A small masked spectrogram model, trained from scratch.
Training: 9800 steps, batches of 128.
Rows from block 4, named by matrix and row number. Rows with one number belong to one channel. Each number is 128 + 32 x the weight over its row's rms, rounded and kept within 0 to 255. All counts start at 0. Numbers have three digits each. After the name is the row's rms in percent of the matrix's.
# convs0: first 3x3 conv (model.blocks.4.convs.0.weight, 96x96x3x3), inputs 84-87, a 3x3 kernel for each
# convs1: second 3x3 conv (model.blocks.4.convs.1.weight, 96x96x3x3, transposed), outputs 84-87, a 3x3 kernel for each
convs0.0 099:096136171127147147103097115159140145058064096117137145156073136099090114168162183083142144079148124168201166
convs1.0 099:150119142164187181137103189090080109110111114164186116106133104158126108162216133176094173087111150168088131
convs0.1 102:110139169108121163179099136088155190107110173146166060101118127104112160142093125117136145137130132151096104
convs1.1 101:174140134071146137098128085203151143097122127161052123081119090106179127119151132158167082133134139128119173
convs0.2 094:136042119127070151141146139092089144124138213123148133120093078123116115169085086074097096157148073153165147
convs1.2 097:147140158159174161166166140102086135072071102155074094139111126172137123157160174110140143131126086154081108
convs0.3 096:161098133110170050145126148149121165084100076088141132155083122090158164142155142157134086090109152112080112
convs1.3 098:091106126069060115123162160150102096178194160172101132134191143098132171134145134124161170137154142117113064
convs0.4 105:098130137119074094124145124133179113081116124153093141106146127098093139151147116130133132151121133130120133
convs1.4 108:108111128038151177096140127126128134114127162130198121144170112107103105170115160118123161112129074092096164
convs0.5 105:094188116155120156145130117217104143160154124136171118089146078102075098090081087123101082148111123135087116
convs1.5 094:164140132083119171124086180103077155096065139087145138098112113154165155157090176123155152108186145112177112
convs0.6 094:183118131171110096093112151144120150134100112074128126162158148151153150102144130099129138111141095126139139
convs1.6 100:113132160143092142149168119096135110114120120174175123090152102107162138166190128136130123162152156136128174
convs0.7 099:139124122144123130156148121092105128101059120147075135122167125163154116116114132130109134153204123162145114
convs1.7 097:133163152104120097102157125123153146092215160074097154135138145153097191126110161136153176146145127128156119
convs0.8 095:126163140145118164119163119178093104081200146096125097083082121106136122157109091057120113115137091115148137
convs1.8 106:177101122106151145172106068116148136092131163116107165109072105117132128127136120125168176123130124126133147
convs0.9 099:107121101149070133117135125045108125103100152158113110182166148137099114084136121130127112152183160114170125
convs1.9 109:106102132105119128138092059178162149171221170129159120099128122136141157108125129085152078154122079145105114
convs0.10 101:096146148150098090175088094160146112080111131065105158104136115134121144133133143180122111209151089161146155
convs1.10 109:112133160043077100095131166111207144104093129086074084129131173095142188122118110152087142149121080173121131
convs0.11 099:075100164095074091140148105116180123112109121104100150166160147143093171102130093131094118100125097137099133
convs1.11 095:151100114164113204127104227099124137118132130131169124141136133160117161115118160150141143125155110148093172
convs0.12 108:172147143132141121105077137144130115111107099121108212171148161153105133084166196116160122146138095125150112
convs1.12 091:194114136112146146156144109140135179155135121134102119125162120102133137196125142138065113118091108145150143
convs0.13 099:121147151118187139128176075126182054160071156127145170122169127098089167120129169134126159143170100162115166
convs1.13 090:131128154113097133087134125063114092128097114162159107137149151143091106134114156165132160111088093096119140
convs0.14 102:162114103117118085132103122097146097083150146188122084156137123111171169133089099090116149068167156081135163
convs1.14 089:092084128145089067171105098124076092176091140122124097178155160150100136150189133092111088118106194163132182
convs0.15 099:089132155094166148084144136159147063153136155155177120110095149087123108081113088105114159116096113142087092
convs1.15 098:132103113071094124058120201083073115158109095081129121177151068141113119163138121096153101170138098123096118
convs0.16 099:109154196165138139145108117118140191181114104112081131126147173157088174108083084130138090136179111136134142
convs1.16 098:090108081147112035118112148117119145172118122164127107121164140100102070139170124172163141053089118105140142
convs0.17 096:139149117120077085162091104081182149102129075110117115089167096149141129122155150126116105133182126139145166
convs1.17 096:197184118164124113060170155161175136134169108118093121142137084160169155138109084142204105122120127143131107
convs0.18 098:123167155107147089121048134113128157146178106201192091117144071097171089094141145098164180113128154078135072
convs1.18 110:098150128047126176103144093188047094162138109112158132090172083129159103178123081138099086098143171143083119
convs0.19 099:138116085135102144095124108123179140129189096142134104147147094114078134099118125107153126071144096157138091
convs1.19 096:084062098116093060113108089108168129152086104083098166092132140084071060175121103124123126068131086054117168
convs0.20 099:080092157116124173118161144098144154079159120099110104111123120169111128183114162148121118135120084109110105
convs1.20 093:111126112202177151175105152201186102129082087148171142145069084139171115112083103136160145132111185183177093
convs0.21 103:174102098093121135104144158079178157162176073154084130163129133094146163124106130158151151181129151156116088
convs1.21 104:103102112116101110155113153104141054165109125069158144137160150135122119119114136171159086150101098095121093
convs0.22 095:137084131121155162127166098110119131130170063103157099135091153091176136148102153155089067086105153140189114
convs1.22 093:106126160167175147091178195143082135113148105161106139166165157114083113139103130162160134126172176186154120
convs0.23 113:167158190104153127103148160147095170126126093155112125121132149106152139095126143161135170149087150143116149
convs1.23 093:093109179135130140095073128110117156139095099118156137087090140116157121159150108143136144084147116094100116
convs0.24 099:158143155114149077067176146146117096067158126110206068129141175145138095168125124147112151060088075153087061
convs1.24 102:121081147137101131101141147139160115081087066124163103159110151160127137090139111165147078119065077163144125
convs0.25 100:221106112083143161118118143116112083069137148129131123157151122174168112144171092143147095164110052107096092
convs1.25 100:117135154140246237125158115106167141107122137128111156088128123109103077114125140156126132086108103155172119
convs0.26 102:148184151085167180098130179146141100140149158149096169153134097166087135134088099110134110138131137091131152
convs1.26 089:140108144207105129147158125159190120135198169171121137150120138099142117178114077124118151144147104084163119
convs0.27 099:135068138159143135140105163135133131196119105097155164145121106108104080126132155087083164149129064139169079
convs1.27 107:107128167172197060104172077116102122137149136157148144109105125116145189162208139139125113166165183128105181
convs0.28 103:175158139122132140105099150098147089092208096122147155124132088083126099134099152107093114099169134146136175
convs1.28 097:169144140119146147186153079083050052117110120118077107111144137113156177147183172114113167143093151083115141
convs0.29 094:115113154070125103074119083104134160157111160159092147107156098074175116084134091109122137113097169106146139
convs1.29 103:156127129165134114161077156084130117136074098124134133093117159116100088133105086098160132071130183148136096
convs0.30 095:151138139162100090130160115089131149093142074145166157139145149153142102113131093097098075103136123128141089
convs1.30 099:157154126192151146113122111094060105143109108137172167085107173156152101084133187145104096116119149109103186
convs0.31 094:091069163113106086105092152139179181176138088089113101117144115139157091146126119191131121113130111104167137
convs1.31 097:196125159138107140092133162125143167220154147104096148145080127119112094121094114160132160131130128143111112
convs0.32 098:103148178168087095112082138088152166141098168123065121134126120125132158097165115128172168137134151117087136
convs1.32 097:087101122131170173118134169108172102131145135203100131165170174187156155161112100164140105106141099150177156
convs0.33 095:131112143082151109116125157133161134111109104104110095099095085166080086128127169131069119082092183142186165
convs1.33 098:142135151126132122101151151084125173102102207132110106135137104183128092120108131084102122134137152106135133
convs0.34 109:157124163199119104187149117128104149111098126114116119156121094094115143090167133122127146169140121181182174
convs1.34 092:131146100161199130088153106152131109136101107120157165176116137089054085114082151147100114177142132096132132
convs0.35 096:107093054164106170102104162168111170146111120153156049156137088098074125092152139187159100191154105112101117
convs1.35 103:119082072155070088166171123107098101041110065111154141134110189136080098129094122123086143131146127112125108
convs0.36 105:157178136092168089152078117104115113094025118114089132131115145078149074113121118158154132130119092134184133
convs1.36 102:198152124179119067120124123131149148114138097161110107139094132192100125151113160129150140147162152140142125
convs0.37 098:160119062168141099174132109142161055114130160133099116128156132097091161176124125121139170107163114151167163
convs1.37 107:134112054161140097169151113164132156085126190128108104135116166152100171171144079119109124151084140160117116
convs0.38 097:075136094087139104105067128152135105140093107081115105121133070133181182129182120057155134084096166109110077
convs1.38 095:090143134155119147132094077086105136156129156157108111131099118126120163151153103112140107139176172117157182
convs0.39 103:095105088160151086135152106134102093098118127114097071154139124095112139140120122113115126068129103112090145
convs1.39 087:150134067174085181090143081183161091177182150150151104084164120143149139110116075144122085175160115152171153
convs0.40 101:194151149103076120142068111129144113051076180149110154151144166153106113155113144137138152071079073087134101
convs1.40 095:111092103128174162080141073170134066100157126146130104121106161146154111119112117147094098106096158112106148
convs0.41 101:082144163094104132100157121163159138205173143110121081087105127135159120168120116109186118100094147099090094
convs1.41 099:166119143130152078148148132103132122097129070123108163134177148125054067154091111097148113083109095144137138
convs0.42 097:099106169056034070137098112160118093132091092140198139159153164162140158113119119139119144236172102155134136
convs1.42 095:163116120109086105113091136141093153130076174142142106156090118118179141116121116159126152196130183148115151
convs0.43 098:173153159126168164032127157089132132143084090115124128137103105115086147115127148156151109110078099140138127
convs1.43 107:069129154115132178138141108150114092184101096168114186144192101109142167118096161133136073101105114158144092
convs0.44 100:104145117145134075100100116151151045161087136156164132088110144145129124146154106101151139143136174102090095
convs1.44 100:064166116117133115097112138122179101103169117164140130138086115172146112077092110104198158155149094140138149
convs0.45 096:157135072122146139083156155122100165111139112055118115112093106111145138092157095113143127108097082132070125
convs1.45 093:125117142173114101165151123123125094073089134093136065083126129107121096110152140141190168181183177133103202
convs0.46 106:089083139174101141070107178084151094103148162112148146083099107105155115127122147085130159118141145134090162
convs1.46 093:133180139090159127082148105099138102150143089087155060122117097145096127099123092192172151093161194164149162
convs0.47 098:132188134147134087118166143151111148086120122131126177104157097121116105071117106105119144073116131115113103
convs1.47 094:135113159167136118092152076150191120137170090066076150110105147079102084092157118108158157084134115089100159
convs0.48 095:100142081155132142127153078206113117171118075108088143134146134122107081130162166147149108120133150110128198
convs1.48 103:105118081187113140138156105113131163194123085117169136135100132171088111123057088128060140158130133171099136
convs0.49 095:103120118129134100116139168158140107141059138080091091083127170158155106148094079116080114122092122161170156
convs1.49 100:106086148146161153135143195170172139110160098152122077153163149142139061191145102165091143162159160175147123
convs0.50 099:094114092144116113147115066161174157164176153109130091153120129075124163104139138139118138154161144138129128
convs1.50 105:199139116114168140095093203115188107158109127131097093124105119088137133123102164107114121127130061154178150
convs0.51 098:074137139132063110131137145116087145143162178108129119086089129090112148106172141121112062123125111099143122
convs1.51 098:161107101158167102087106129134194080162114117119140090144120129131167119133169204153106131100143149128147190
convs0.52 101:140177139055115191137119130160091165105060063162103093113111153083148175147159136159122099118115091129128107
convs1.52 105:126156119117153169139135102161141116092111110096100167110170126115095138094115168095128146158090079165118049
convs0.53 115:156150108184133076164149095145133136107097165091147189110107136141077160145107167129089068119113157147110149
convs1.53 111:125137083165135091142152112079078120135123114164109113150135148161135105146095085130144107075099160165145178
convs0.54 099:095105122072099127130073086172119166159192140098154070131103142102161105097159069138114109126068064108127097
convs1.54 098:136177124118104131149153144155075110134072172130096138166144131077127140123125150171150122141124095113184125
convs0.55 099:161187113079102096126161105179096134120097175129108135101110125116102111103092123069149101062142126111101081
convs1.55 104:077131149158136132145096198083096153143146155143112150137150088145133136152111152153139195100148139152090088
convs0.56 100:174143047121118114146099113121081142164149149109077128120137146115157087145146078110121109150148123147149150
convs1.56 109:135128171134098132141090159170123141158080119090111084119140126161183156188150086138122138085105118156172135
convs0.57 097:172126137100153166090109134189095066093144102097108073126153084175137133085119118121146143171204108132144101
convs1.57 107:100141149138111188197169155178133064150177052118190106115119091109139070134094140159105081112124141143093105
convs0.58 097:079144197083109141133093100104127114110135191123078156085091108154092109111158134139089134083105081146111175
convs1.58 090:154098127157192140136108097087146104094096147198143115143114093147167129145076123098091161127082135087118113
convs0.59 097:119046072091143150106130148119082100141126181135167144132094140157127139111114170167117154123152194140139156
convs1.59 106:128113150160202162084153114125164182124152218118153161072128084126098086101113097150129144071131161148144140
convs0.60 097:179187106076117146128149156149136177087141092115133120163115100146134106112102152106145150066121126117109064
convs1.60 107:070140147108151135157133067084076103150146186119093098134163108091113128120108111131149100085096201068143145
convs0.61 105:072132167129074121182100118096132120081219132143156088154155156115127093113121153175093135101111114120120087
convs1.61 095:151145155153190145155096125155114123069133118108095175151101137148098122149114147159147181140103183132124131
convs0.62 097:037092126126132080146106102077102159145158198146158172139160093120143160116126136084128093096099128158124106
convs1.62 086:121077105182124163168103119075111126113091133165093144099089101115111098126119103131092130053077154165104167
convs0.63 102:130124093171117146114161163107133152172080136107121118166100130109129195103089175158090135142106069158143105
convs1.63 102:110190078168109106172120074137134188192154139108168166103120126108099178115117110177134107106103133081176138
convs0.64 104:114121161135107088167078067114128136149124137121063118166137118131145105081100135131184148126116107138147127
convs1.64 103:175121063116154111118154118124120146137109113104125156132093124149105113145122111169184135138195132181092089
convs0.65 100:096089129071145104175147114132109095165086178154134118136123089127111120149122147155148181104112109101120158
convs1.65 102:150112099091124140103145133212188143174117087119087170124135119146081093123122111140189207106162173073151203
convs0.66 100:164157169139086096084141097088112123149100095149169162135114118125072101166147124142128130094099193061113106
convs1.66 100:166136149166105102086105141060115132169172169168168101135094096150097110140145077114164173070154151152129080
convs0.67 098:160145148168129114098076139092103118053125070130131149115134098122096115081078081134114101137170095140109157
convs1.67 094:165132170119121137186095120151179155066152187110157107082150127066110142127086120153207131132194171126160091
convs0.68 101:149115174122106155117138129074062157099111192163147120116144129138149107166124125167168130125116125124122113
convs1.68 103:138131138173132168174130191125103117118142101063169103087074172147149168110146151127142141166133107138147082
convs0.69 105:176128171147187167113152088121156108210097112189137169120161099115079167141098176165150122147108150123153086
convs1.69 087:125134170176119162174104129154160130092114124130108080114135083167080172169139118104098110169147114154093102
convs0.70 098:162120129158128109081141107117140168113115200146132163112114122138158113168121097147104084135178060068076113
convs1.70 113:113108123119108124165131111189185186111075051142127073108161120131120055112118145087117140166137124166132134
convs0.71 097:123160156164121127159111077143081082119134115115163085109134151091095083131123145145119139168156088147140068
convs1.71 103:217136099188125132201091127136134091128130149104185091103113128123102147105073134171145140123108136087130087
convs0.72 103:172093115160113096102115102110112136120138083117112135142107098164169154130113112152098099105155147040120118
convs1.72 089:103170156146137094153088132125099114129092121109117140073117149124159144113147157138162122133109175173118100
convs0.73 100:163086172144107164124112123144134125036102130117085174069139153101152130098165168106107152137120076181138134
convs1.73 106:141121106091094146173121131157159086072111125101178149087175163116112109140095099131097086107100133162088158
convs0.74 099:083137093171080151101098119128119088139144086065100142159171082135093148140132127129125141136088136078118088
convs1.74 098:107090157128111137066093107137167157147142147159089100116132132141214177123153119108085116102084128054141168
convs0.75 102:101122133125142169120158094139095160084073167112112161128120118110165136153095084089114136118154146102135209
convs1.75 098:168168138080086138127088133104134089131148124111148069174070154094097141136141100131134143147133106141107164
convs0.76 101:150109146116158182111120134107124156104118152092125087177084096161069128127090145183158135131098155118095169
convs1.76 103:081109109140082095088162169094174153148107147104113147095141163139114098083165143178151126084117166182069112
convs0.77 095:129076092128112044182137132172125078153126116076090184115168117132111097141124167087091168118188142164099121
convs1.77 114:146096128176145134178171162122119110114144078152172094135142134167114104169130161115074149111086107122111172
convs0.78 099:140152171087150087113123149066156186101132124144140151159161131125086144170140154156083100144098082104123077
convs1.78 100:140102129159073094075075130081152132110157114128060156110108165089086133153130165103064111106104119080086128
convs0.79 101:148148139117086110101119117088137135177113092126108094174116162148104124149168111130188140126118141132136184
convs1.79 105:090133095127102165093126084166108174157127127129156107159106136114138131070080124176150158154119100128135100
convs0.80 110:183114132067120180144152108126128127115144109104128071110144138096076126138096106127128137141068092139140118
convs1.80 098:120156140192121171155115103180115134172180107111103111126158136137101159153165171130107133131129114186099080
convs0.81 107:080107077136087163145152154084160090187115062181149131098118115132158102112150131123169100138149196087145133
convs1.81 098:107141160124102126138168135111145129153118126134115098159109081110089084146170100136152113073145100155154157
convs0.82 097:169126140053110137126153137135096093134110083150093057167103168088121159168156123147098116170121028119124092
convs1.82 103:151113167117112106161188104174153095122089065136126129174133085112138161145130153110147168124114060089099119
convs0.83 094:176151103116138084113136194120103107118203163139137129108087175088144093080091110133206180107134124091147140
convs1.83 102:078201150087133077211084088110104138116074050156157094172122142156097112111132152077200166138128088092124193
convs0.84 099:116108132081094054072125097100125118232153172129123128096127108151088168139117097148124157042080069144107096
convs1.84 112:147143152165163158095131159185169126190148059174086127145143118077133092104104140216166091158137096143140107
convs0.85 098:128143134150121124171180139169173112102157070096086160143152146089135142084108153110086130102101136154122190
convs1.85 109:163113127136158135191190091156160183121136047188089048122100156114131168109160144139086169129132097139118099
convs0.86 099:125131137103170099117101146163130171129090134124191111116140083103121116118162148083121125103115128119119102
convs1.86 100:156147111067111081118138084157169135126143150115138163166145110102131187128133188119127046130112129130143155
convs0.87 097:070172162089083119095161115165159140236129098108097099105131086096101120101133091137067118089150093098157157
convs1.87 101:142126141122070089144126108073174156199162149148114120140165174118121111138119168083112157101150096083124171
convs0.88 100:120134103122102082090148113130056086166117135151203161163095099081140145187124127121122163130162096185122143
convs1.88 088:171151172180189099120097133142120124103093185102130131153169146091141108144112143132151153209155160170121155
convs0.89 108:140141139146155123139155106135122096137110133104117120107095112133100097121160146154084149141056123128140088
convs1.89 103:156166131150136111155173171156162217122079156116128152111149141173106109120053190140127117098101110122140103
convs0.90 100:093156157136123134110133160115105116136111116095107092096158134113113118138189150137104070168127089111111090
convs1.90 099:164089121116146098116095088131160153121105057095138105073102152109138069106153175075153088146181128158107117
convs0.91 104:108201174068084100143132095146134143138122152149138150122110114115161107142145136168108099194126152104096118
convs1.91 107:166124120114081102119140089119141156113129147143156157109151144128136178147165159128081099231094140136129169
convs0.92 105:147084137110123139082098077085107155119109091102079073110156102122127122127121090161134133098119142140149138
convs1.92 107:077070144113086089046048130096166149098109154036116123150114182148110140089091105129182132097167147172167164
convs0.93 098:124092140069141069095113159094136144096134148061113144130123130174161126175124106139158075142112180130128180
convs1.93 099:103131138140056155149118174182154181084114079148117131154061140118150115123085194133102125161179130168100110
convs0.94 099:156073164098138108149160085133108115144123119100135167145057072122110067115122075104167214144108188109176174
convs1.94 099:157123167167201134112185136150098127092108099188145134160124144133126077121145144109139179072141090059143115
convs0.95 100:120118159086171156095175157115149114081080163143146151074096103077085075099131117142138072161100142176148126
convs1.95 100:094147124088152118107161147148070130092109146082133055123148197127106126157110167097089187143103098089098124